Weights of a small spectrogram enhancement model.
Data: trained on two synthetic voices taking turns or overlapping, over music, noise or silence, 26041 training examples, 18.4 epochs.
Rows from block 7 of a small spectrogram enhancement model, named by matrix and row number. Rows with one number belong to one channel. Each number is 128 + 32 x the weight over its row's rms, rounded and kept within 0 to 255. All counts start at 0. Numbers have three digits each.
After each channel's rows are labels from the 100 clips, of 14976, where the channel reaches its highest value: "top examples" is what is common among them; "peak on" is the class under the peak. Only what is clearly more common there than usual is listed. The data: two synthetic voices taking turns or overlapping, over music, noise or silence. In brackets: how many of the 100, against the usual share in percent.
# convs0: first 3x3 conv (model.mid.1.convs.0.weight, 384x384x3x3, each kernel summed), inputs 256-383
# convs1: second 3x3 conv (model.mid.1.convs.1.weight, 384x384x3x3, transposed, each kernel summed), outputs 256-383

convs0.371:109141092097090138125125149151142138092115137149123144152151058121100097116159092176085149112124159090098144174075142105117132092127097079130101169159148154137118105154130123180133195080133141137112153131180151176183185128169157082089145136100089137115098120176081117115095090121110172156101160172147120120175148117108125133159115101153158122115120108179179144123152176172105119157139
convs1.371:099121104119111181050096122217144131135120122135099135130113097133130161131111184116156152118147093150119192137119132118115105120151114105126136153110136135100141169120165131112126103159131147177114172154154140137128137140101110062191132081123126177162118130138135141189136114143135144089125020179103154132125114085131159124175000116158119149112144124121117124146128151099184134120101
top examples: first voice: child-like voice (54 vs 25.2); thin (high-pass) (37 vs 12.3)
peak on: child-like voice (46 vs 15)

convs0.374:125156113101170175203076114134160129098144075156120129166131147216121119110128123152116107183127140087132173127129124126163080115135145131129101141115101122126109124201131104165150122131201143162115193165110161110157163132107168068186103117139114167093154091121167076161121146114088142169093062138107126161131189083148081116116085171176167121212111124154180106132157157150087153194117
convs1.374:099114106140099198044106113220140130121119106122105130120110092119135141135095183116165152121152088136132182131119121136131125116163097114117140162114149136089151157134160117103124115149141144181111164155157123160140158148114116074183129077145117190149126135139131142177133105132133159108128017177094160138122112082134154123173000139177125141105128134122114109152127167100164140119104
top examples: child-like voice (68 vs 40.1); first voice: child-like voice (60 vs 25.2)
peak on: child-like voice (49 vs 15)

convs0.314:094127113116094164107137158152159112109087097127182133130171091155157119119184096177151119122087078082159148147170086170155141081102149135109120133137123109139061102133165122143119122102147098137127126171155113134173168182193149118147122162095128134144146109177136117123079119114117163126122061144083129134129097081161059137126105186090142096146132079101089068143135191145114117169113
convs1.314:136133122123088150062114141230129173101107109117129129125130086125162072137093183148165128117169101137155221147096094170085124111102114141093157201103137153089142161125144142091128128105144152144100137112103128150133131108175092108145122097136128161135155134156140091182119118171166114141133068128112165129088151090122171170139020073152141144130154151129112110114116146135126122104091
top examples: first voice: deep voice (50 vs 24.1)
peak on: deep voice (34 vs 14.3); two voices (31 vs 6.8)

convs0.365:077108098139116098126100153093124174176171124108126123153129127135206191106135157133139131176178128140125096117179167103085146123186112121105151099117110138171131195113217160084136168140142149161158112164144125200099108122165139162164141157159172086118134112080126177114102150159172071101052164146144146107122103176130156079149171133132089145124133177106159179157137137111103052163177
convs1.365:156130172090129127209131169119105123092132127160167102113149139159127078111136057187065096118101160127144150132096139167114122122057132151114121161183136148177105080108057135178092146114107086128092135081103141123158148093127141118118126114084087125069139135134128083125102171140096131152152186094142076174129170121122086135111134134131178099173145096159121124126122089176107151148117
top examples: thin (high-pass) (49 vs 12.3)
peak on: two voices (27 vs 6.8)

convs0.115:122085137088100152192085107097158160073085076144107091162140166138158087118151073159075122131122073122155187148114084114129164193095115145096176147161158147157179149117053060173111162131109159091116124076101111136156106056122126072115089126138170122113092192182154151163166144102128137143162063138196090168127110134200111183127140100126101104116082157100157065115129170194116127113110
convs1.115:100100131120125186108084130186157108143099060198131137124117098137119190109104129128121164128104091112123155121126139101140097104152117075151110140164157148096120145152153104136136122113118116155078190157150129127145168172090133062168091085127128178145141126094116155176146096134074175091126052166122149139143110082124109094158031158174125127122124091136165116140124165095167143153096
top examples: second voice: none (80 vs 20.3)
peak on: no speech (82 vs 33.9)

convs0.202:166185137117091197139091153094104122071142175123076191109133097110108125137113128095126112101117113181190113135112076153121123110086137120122098138128121134115126141154086117129111146157168147073124120091137094068128071037168137071203129136190065113140166128065169095124096141121104098097165083075114083153108206126081139153115122102121120112149137150126133117137111133153134165146135
convs1.202:100099093129090187079105113231136139085079072139123128111116086114143158133091154134128166141141101125130163131141144147148122108160110088121170143142132153107150121146124096119124120161142116196096180169161125148133177171099113051165117085157104196120132152126102137139170119119085154106134021206118161160107091098164150093163035165174110130137141091112144094149148151099139151089087
top examples: second voice: none (78 vs 20.3); background: none (62 vs 33.1)
peak on: no speech (66 vs 33.9)

convs0.282:104109117091093129111055149140135124130160126158135142143150121106115147129179164150111108138125070080128140103083156084132130096128139107096106128134133101116134139125195144151185194163139197199141171156171160221148148208170171123176156151032051108102093099084100125164092105104102112141059084103149086128126105129106120126186114231167145130130137168150158122186122222130213140217139
convs1.282:096111099133120202067100130212140129122106074137118141111110097125122132111107158133131143117137104137110175119135128127133104109163098105130121165115163137089138141146134121121130126145130124192082151161164131151141174161116121077158121057126107196144103112119108128178149115142095167076118020176101169150128100086130142133185000165177141140112136112126128085143115155090156147131110
top examples: child-like voice (74 vs 40.1); first voice: child-like voice (65 vs 25.2); thin (high-pass) (36 vs 12.3)
peak on: child-like voice (56 vs 15)

convs0.39:091132104140118160125115162191202093137082107158137132170174121105228116120128155168082133160142124106108167116139098111099113157103117106125146109130081124112139113128135092129115183207180143177102128191124161181184175127151162119132171129130089156116123125165053132120070161119117156116157111131165133120152109128107160166139129078155221083151130061143128129115210151132067144119103
convs1.39:097123086095100135033086108231125128104114103108094141121093086128109150130101200103180122136153088156139162139123108140121106096138138119141166149085126125090130177140156121106126083141116174171134156174163104125128102131113100104170117104130123174174121115134121157126151109136132155090144042185118181138105123103143153135160033153153117145111141156123133124134142135099170137084100
top examples: second voice: none (83 vs 20.3); background: none (64 vs 33.1)
peak on: no speech (70 vs 33.9)

convs0.14:144093140118103182152145143174182152138091087153151185108185101153155168095152132182114197145128147130126130140098124097120155048158161097115079149129109148168124091151140146141183154155189119161102166169198113139189206147192167076139129149125083139106126142119141125124142158143116171152130109155130108136106139131102112092195142219174149176177110093144113141112084109136131144169104
convs1.14:111139103110103145045092114230122125112120127107092158112090091133128114130111198115175114139161104170120193138116120150121091095117129107135154171078134122082126172128150130128118095134113165151123137162148090115127104142099070107174138086118120165174125113135126149159155133142137167108139034174106185135102118086131143153143013131158114147110158148132109102129144128097175128094109
top examples: first voice: child-like voice (54 vs 25.2)
peak on: child-like voice (42 vs 15)

convs0.337:126112145145107149098107129134171142125129109159127121195070158181142146125082155121135188144118124146125162121141158100095109097082151107083123123132154117113083146154155152137156087103116093158146165150087179046113165140167144139159089152168110140225137084154168048159134102074105149075140171107180127117113146170149098121159136092108096153170149130135085072097213189065182111136152
convs1.337:154132165136106106099157176083094165067127204091126096138110142118096102157089135097175087060143158107150117109131124122125130130106112105136189154127130108164146115111093135057100072175129168119138099158125157150127093118105137175161178155141175109095150150161123110047150113129173149160170173149148172093116100160128123159124207103094185130122135138120093146124107081168107138065129
top examples: thin (high-pass) (35 vs 12.3)
peak on: two voices (28 vs 6.8)

convs0.281:178199144084129146060183160159085142080114105170151122097127065070113149120111126152101132118086107127158115183159113114097124118118065158153134128205174140138145120101087095103082117131091115096117117115084095098116126088099105150098153128144158133140143137214104149101127196193194137136163135117192163092132160118072138123112132143112139105143094140092123119066090133162146087089164
convs1.281:126113083127118147108071110240137110109129104149103127118123082124175119145137177148131158171165074148130181126133116167143131154131148130110139136114097163083158147152155135134104147121134126194107173105117135137139125164142106080172116094152090168130131109124151121187139138126125096084113053154110130143107142079141168086147032137159084149138156146135140113134169160081150105113096
top examples: second voice: none (50 vs 20.3)
peak on: high voice (39 vs 14.7)

convs0.280:113107154089129150153161094167097147121064133129149138149114082096096110190115130179127079131098127133113136109091094120146067119099182157170066174140134124073153110063087136168127084092132152086106169124070125027107185092111114108090116122115158137130154153118058113150144164169136090125073091100076083157149152068132056128109108134124141093108116104092116089074150103118090134146069
convs1.280:123117116120161170189106137115195120137143060196163163145143095123185149116174076136076129109093135093126155114118153092148155130118131116161026180169135163123120106141102089160149183095139067116062144128134162163132155147118150074129119095071126153130114109084136139170077113119116168091093096107135067125165109090114089130152035146139108088128149109146177096138147112126122106215129
top examples: second voice: none (70 vs 20.3)
peak on: no speech (64 vs 33.9)